python train.py --dataset="synthetic speech, music and everyday sounds put through simulated rooms and audio effects" --encoder_norm="rmsnorm" --encoder_norm_position="pre" --encoder_activation="relu" --encoder_widths=[64, 128, 256] --optimizer="soap" --beta2=0.999 --max_precond_dim=1024 --steps=15400 --epochs=100.9 --lr_schedule="cosine" --final_lr_fraction=0
Rows from block 5 of the text encoder of a small contrastive audio-text model, named by matrix and row number. Rows with one number belong to one neuron. Each number is 500 + 50 x the weight over its row's rms, rounded and kept within 0 to 999. All counts start at 0. Numbers have three digits each.
After each neuron's rows are labels from the 100 texts, of 14848, where the neuron reaches its largest size: "fires on" is the input token at the peak. Only what is clearly more common there than usual is listed. The data: synthetic speech, music and everyday sounds put through simulated rooms and audio effects. In brackets: how many of the 100, against the usual share in percent.
# gate: MLP gate (text_encoder.blocks.5.mlp.gate.weight, 1536x384), inputs 0-191
# fc1: MLP up (text_encoder.blocks.5.mlp.fc1.weight, 1536x384), inputs 0-191
# fc2: MLP down (text_encoder.blocks.5.mlp.fc2.weight, 384x1536, transposed), outputs 0-191

gate.707:417479482485448505392524499500508650483320553491480513452455472478479502509549506526560469432471580487489420498478533597564575448544581508533501518493494389645459542550487582482507574509522533413581575598538437464499517464474476496507520496453524538517556525637469463510461444544497507527493524521427394504453525475477495543513485492543471502531470586514382456516501494549422451505519493505499486514588483483467490479522547483560512458448513495536475469505548487522518498476489460443533448535553547569468621519511538530634529530378510457519468479423632481484528442459436495487
fc1.707:559507416546564516501445474521506409602499463521489492424468477533532341492530643559488496546490337572456563430540483526517522523448534457467532419505544441538439545434520584480545558413465536511450536492436539466463511596581465471436460471521467410503473583587567517557477472553561499642621580549449508483508435465524488522451483530377474495542543510460482530474504499522484576369541523552421533485539502524545443537516519490440496536533556499494534506478533505490495396485482426506522487525511483508464537563506490585441510439486578440430519483500519495510503422509525443458
fc2.707:577436515500474481467479514495481553497476472518519498552510400491637561571519519426498497495523554454522491464525559484389459473498453386501541496417502565508598500602499462446600538504498492477346579515462538382503477466490493571565473499511514496463503454534435479499554614541570540452462533503405457490532457478468476568502448480601481623491554479509481456490485441528524492472547544506568505446521446498523472435461494450530513475408504441530510446527540541596463614434488498476406440517510465496492483448415492528510555550507401331446491446421586427453588480575497578575
fires on: "<end>" (100 vs 6.2)

gate.38:433505530487517501413498487484494526564506588496502473469520449521388530538421464488504440512542540450509507488529517533414538475564481530497506478387524490530536478477485503461425432477547480557451522605486433434549549488561472508535455494412468510574529612483496553369457511504467468360433461524475501526473518514449562535532421579495548450567498582487583529517522503464516420551569499531639502502499513540479547430488555463454482543514439562528471541495514563465471433476560558493534508468401488563526582512524502515436441468573443509525587463455588468528453502496543506493
fc1.38:561513465506430458493522528443508501500462560552568533537504544485555476427562526510432511430490470425528471436502534511530498470510529495507414540565430498444391512538580550470632519556516442551546406555581513503476463544496480547488469515488525495485547352495450517498540444454492534581519566485521566448540479564482504445547620501533495517547527481630498378421543527505450452533574587511500452497469539465453503556444548446506477429484504446422540398468512517571632596584468442495446456502548575516446420473465561450575561477444436551471475488563579496463535557558435467549
fc2.38:439510507478560447616500494517519498484518489464511560455515518497419528503433523545504497527550491499455537553410546473605461466444542511544489518631515500458440490335468491510422508494417527568560535511497521646527535541487522531423476444614465494552500491440514505560505450443469544476520418524514530507464526501516415486504480515381494410510468487450444522561525471446566493450497387571467422572533591587497486635562461467591519410578512514500396508515518494481503414569510517469577509537484518373479405523531440531464467417499608586335534537460425516522498492505496499420
fires on: "<end>" (78 vs 6.2); "band" (22 vs 2.3)

gate.304:519476582510453470512552416551451555485490558576450583561493573485516452507464495606460523545585455548438394560503457531548490531523517511573486469399573501418494534503562538508601433511549482523521473518444469517560534470453482458474529446522528365587517431453503554524521439551466544496492464477470548532442474446437534447489521467498482609508450424510526420471562486422505509497458527479495650510516549409499550436465498487470520572432565503493413554574534452494479488544488518611476495472465481565500460596574547511507566518391549485452401418542445477552475530515518488412
fc1.304:533577486494526456486468483529489468504480503497549536457505457424591552563516515423419461496580541507463563539630542440455458544463497471458567615588464523507519420550466520509529478454490572528540509499511542446489403552503505614461592437519481518431446543577475581469563560417566554563499455392469448498445470512484462458555532529552421485446590512540552534460579549512468521553479524531464465489477513452514446606498471459522431482476447515516569420386425631514467448591494607467494559531551535489538594478397564490460556539465494518525434478498519530476450514476548573565
fc2.304:524477557498399524511505560493561536490498574613435366390361449536543534562518526486561552456358444460468501522432493473490539520479433489470540448565520492509602478542415546534517428472416521489419418526482446452581472527490523463485568394543544536453504406542542581452565529537471545518427490466405485566514476548516488482566471499539511453461401447438498550467491473509455512573486482550554531479458556533513535527447433449464446510473464537505587544592558535503512432497400477504612459574514504484455501416473429498447428500492516452573510478465549494460473478453564536436
fires on: "6" (83 vs 2.5)

gate.204:473431479618515518539580515547463509458502439447564496445465515485523564628549488520472483555556468566413524525510504558548426574486512463533548481409505497568504565531478470439573503494521535504516585503480415504520524460439527574555459508477488472491551465521508574437484494569521494500568627532431432460420549501529527498500426498513457490467509494465450500598479573445519586508517498542460454514541515449529428487620407479455461439549496537584513582454532401540534408420496541561550541529531558460455453504497573509473464576558554516463449496465515459540515524592455578531
fc1.204:532501495525565516512529522471492510501484474560521538437542457386480642503477417528459600519562521545471505474340500446525486480502476434426474524566541549547471495435409556518568581500403523566598514447523470521539531533530510436508436498516505492458476524506480419552488504553566510569516517492537524444560606484504513438548464449506462445481483460483441566521518485573479553446504409529488521480453534593485513451444591428477452480500529416510538502510566520538542480493460498602484459557415497423484546529545487461439467459600457478525424549469566547565462452570544593421
fc2.204:452517572522490445512518531457593510479464436518455470470526480459402551408477547474445493463543506501492463568441481414596436536506466529506526485573545553421387572416442483567373503458381499568606534554484472571546539476506492520382521477537499514470400515460511527583513416429502524549464421497560462522493563515437479508539471467376522422506469549512528537548504488547488524402423390498491515534503506532568495652512483557563514449555482494522511481494525516545487504555485507497602492559479482390484435549444474587435507461510514615456555517473389548491467502433477459389
fires on: "<end>" (100 vs 6.2)

gate.711:545556554522464568527418468474517536488530504535518544506601501427572493528456566428560368508482595500527470521519533482555491445467494449578469541522516573501469521478655468519474495475531526444588517506511555440540482467571504569487483464507583561504453509430595509456577507514565490497473504486410518512636504461478475513539497448508602491544533496539482464502454542489509475479392574519521534478476492476564452458367470491487518576439501365542509479511457527521544380503508628569486488633485488553448557501551577383438543543524458551446513470480524450493495496496479507496
fc1.711:524521462482559516471493519516616465410639453428516511621510582471564579550410480493485514547512421532473556549552520532447537435508448448536542523525517563484532389518508500496565550494517486540446525433513491612429458588522443467509538419566413533528532570515600470515500521510424487581445480455428496481538416485529434498415489467468529456436441484457575475492587429383444487469485541501485434505455550615559487558514478515460458465486449465555514388564451532559491402399560533533506461504406558400505536413524444572448491433437572542481578471499508449458553523508529543430
fc2.711:539464531488452433445490518545439433449476509470426514528512564507508524441480509524500496457517476459486428527525435545463451530645442526518454457537502403535571392562471513562385499515486472438562500514569552554477569452496513374508572429510483466594549400453508441481530493498481556524427454481513521444563479546456481521463467472429598599483479516427480467451478381507416447474511519544490565490451598504496480513515458457544456443531438463436557497565541497624502478427422521450547480448578487532520541464493456588410519542487504419431506509503530520548536537470512463366
fires on: "6" (59 vs 2.5); "band" (39 vs 2.3)

gate.174:492511577489444486419595481544516557513474470483501475428507410567564521500547535572431522485505461546495623513458569504482501465456457505501514531404543465543506511527544536506486525402500533505520500522494450517479580526455442434525427413448537567477581541520581514489463505471401469458504588571496462518470425520504627467520445400468506441479430553543458529517565523461516536543548423574545522551542597486578484470518428463407541384519494497524453603552519507462474491520485555492583518497449442550389486505534551438525563515611497487497426529541581410456556601577658593466
fc1.174:484542468536445522506522565548563450416535468491553455474547514465472547482558399505469470462442425618593423491466579550575501524490495529512507522509506512488531487465451541590536481635530508653524545446422507580475506572457517462543565566536555490527462419490538489492535542539534419456506490555443435451509512484446452556544521471605488559483530553582393537508487588465448455497468467566502426479535533565446465447462481483503464562473423397518525507492534459520578561469560567564562382575542605474525463485489504497551426479535529580523514588414470502591530457530484475411
fc2.174:517514509556528525499475520449502568507541408493408469488464490442395518405477568556456520463601496521413552542448431461532501516489494509509474461555541515504438570417478568569379516504434573544556545465498523632545466520509523498435567419632487507383436497522482517511469396497494455570541449513540475562503512527460578578530440548422526404453494552483455532526497484493460520463477536529416507524525476473542456680575434489516492455570457521491522450510525532573483434477462437527608579504513428388477435541460502543486465521500486564436480478517452570587487531424458515456
fires on: "<end>" (100 vs 6.2)

gate.484:479620568491500541523419499501505545579480567466522574452510497497485565425462382480493578463570480493593551530444412515505431647457477475481462512537494447608429542457440466462424498534482510540416473562465473433507529575474422390438485524547470521395395477495505542484487465522473503543514452612489498453442418552529539491499411536588450470535537465482523460469558453489554485553397474375537544401536557532425547527539552391517445577482462489502502513388533489441520548520510552532534470573654524463488461512493513467569410466574512480452591475497560472500432403639549453577
fc1.484:489500504504535491656581436501549541496487454614480400532504465499538648510456479469462436498615506486535462519490522460502458435522540542525517472453450448394553445504460571510487477420503496477502473496560512577539459540492571531499533547435541542457592560515495561480488498462435591523542540498530530512504428550415544394424539410561601461536574484572494512469502498474578487561447437481468485569477439563511588494466547552473509441475399561465486431591495546486520552491492513522498593506539548505546475590562477498501526535530458529551514518475575476505436457433507513463
fc2.484:500408563544454504553440473471458447494534433608591459471591484465594543563510525431571527392508432489449412567453479523493521517480462444448495595417539568515440515540468399509510485531501560532458535476457607596471462431451556479484425491432540431559484559453509526430477530522548525594551548458532455482495532454411553481497439478498491470492517471537524420531511532531526543474468472441473521462476457525494494448536441646543453518523565492528499457529540455399512495465476538480431558439471532529546451462500505484526535532458587466432462499557511515536502471523498477490
fires on: "6" (97 vs 2.5)

gate.26:446538460540564409585501463507480467491511531486535395548573483503552550549435460585419542468547473475510506497485437511495433626550539501487475563510531524467410449575496477536504485464539480502488569510544375507505406478523604488536473509527494554523501499398440446466538522480472485450499492494534484446467457520538530463531632540508479532535508422470538521462574436482470480450457491558538409509536519569547490545549503488458493520516587521463591503558479589411549429488527483511521463443477483496493458475509420517434469492506596423508428473518550524409404466511507368566
fc1.26:465549420472509352486475510549449497510512518423545435395520559548453454549556410499556458557517430541470497520547480435528417548540487415529494521504496482562556482527617546464507523531586528555629490499496485446499486434420495444506466515492508401512427448575543501550521476542454465523404576565406546445462475412394410608447418458542492528456466405491623443524619520532485544485482454448520458486531559569573528491519588547513398560507501477497471547527498503395557535509456479602482437411434555528411557518455508608544459470566573462476521505511544519479520477516423563540
fc2.26:417422477460427522439525548474515428501488515525543494433411536453587524541496499483558568408512558438555489487441482541540499502484469458514424565432392579450597491567466496423452428509497551456467510478533453586471513446533471523490516509481548527450562542474482482540456613590469426553488529617591481515537413428379535445464494523511505548559512562495501554503439550529513556440464533488534430518443467478518536544552540579475473455537495566527405524523491497470531570522551491521420470408450594586525444483471569496574526409439585553525543576586547436436455483508565478498
fires on: "6" (98 vs 2.5)

gate.497:406531467502478424534468472549510464478532451487519475546512504605566384443444542616508595563458468483502486470448492456449481541479451512524465455512496473495580464504594496472589441572446469603465494516581508583536511489445521495418453435541472551400466473551504460477581496443560506530446526494462529562504483462430643476487565528412493524493518590459510545376497444480458495519445501586474537517470552537494455507451479464376486518505533510509489671426441589511362520431547536515523564500380476520486470543397482535484433499547557581495546520488461582410531487516576468547
fc1.497:442502349639568520406511603503413584470540380415510524420515547573490508447562515501448431587528539490599482464435529466509514603532471610493565526514518450481454477502484492533601488509500460528461521427397534514453553565482433469492429452453523572424520449587533543364513522502551518420523538480557532450496488540485545459483551457611464516555455485494565523531455469506510474542484515547462468506425505533509523514559436526490468487460562502459556480376536492519504573543492543506439451452503491457386565572488636513478548442553433523377530523473502543504595503491490458437
fc2.497:544493582455510455466530538392500535463556543446625563481394386485436467469491477414423489418533598551384473474417569530503434505505433423552516483495513481498424489529562521479521537525412575489594530549457577507525518485564474428499508515471443523444475515461566480514522581485474474465542502503494494517482452387430518502507461558409576497471481505508513580495492567516543580401515581484466562480452515461529538461562566642487501508458398523460499512527457451638482533533535523514541572465411528524432540469339530560461528508437460508442437438463499525524510466519512442498
fires on: "6" (44 vs 2.5); "modulation" (14 vs 0.8); "ring" (11 vs 0.8)

gate.661:526507368421569507579583533476526457522426512489490433384469511496533432478473410409475454527399474493543443495510584479512497494411486560487460539521456501578452511443495525526554549480478496597472579427484485486442516534493491581544557554443503528445446550607448540486501502584459491490448529442534524499401492538438466487492494525434462476593542479480443475522542484516514418465539430475496463516456512457514520464505498588532527470466455499500451464477597476422610467471548558529486427551566430481517588446447561470518473403422436521420452529431537479545566496576491466525
fc1.661:524506401548393424547431448523504552437489407501515535512607461450524524539445450565526534523568449497565545600496507483388519508573526538481439455528507443450573524477463441500518528524473541545557463461482444543477574542519466558532414451478453513488504449524505523529473432515523535538529564533522368626589489446450580434437423487558582473511532391435458479439514542451543476422623535518586565476527586440516476511503462552419573512526473455482558490543542492515473499505493432477435521487501538524454465480519490498504450568560485539499435553603507440560513490502551466501
fc2.661:519584528412514487431448491408531494524501571451518463564506559411454565493491418427472478417565460548649424508546395461499558498519401492408456518497488531468466530453468523551452529563475476475566485523525506469437537480557512426535506587546617467481399538514512395508503426457514474523496402531621423486552539555524536518510457490482582520547432495538512562482488510518503567454575536425545453605447465472544594416462514453507534524519541469443452548502461481531486534448504479544530536453502548475461476567526463588447592421454411477433510539509506511577470533441528416481
fires on: "<end>" (28 vs 6.2); "6" (21 vs 2.5); "band" (15 vs 2.3)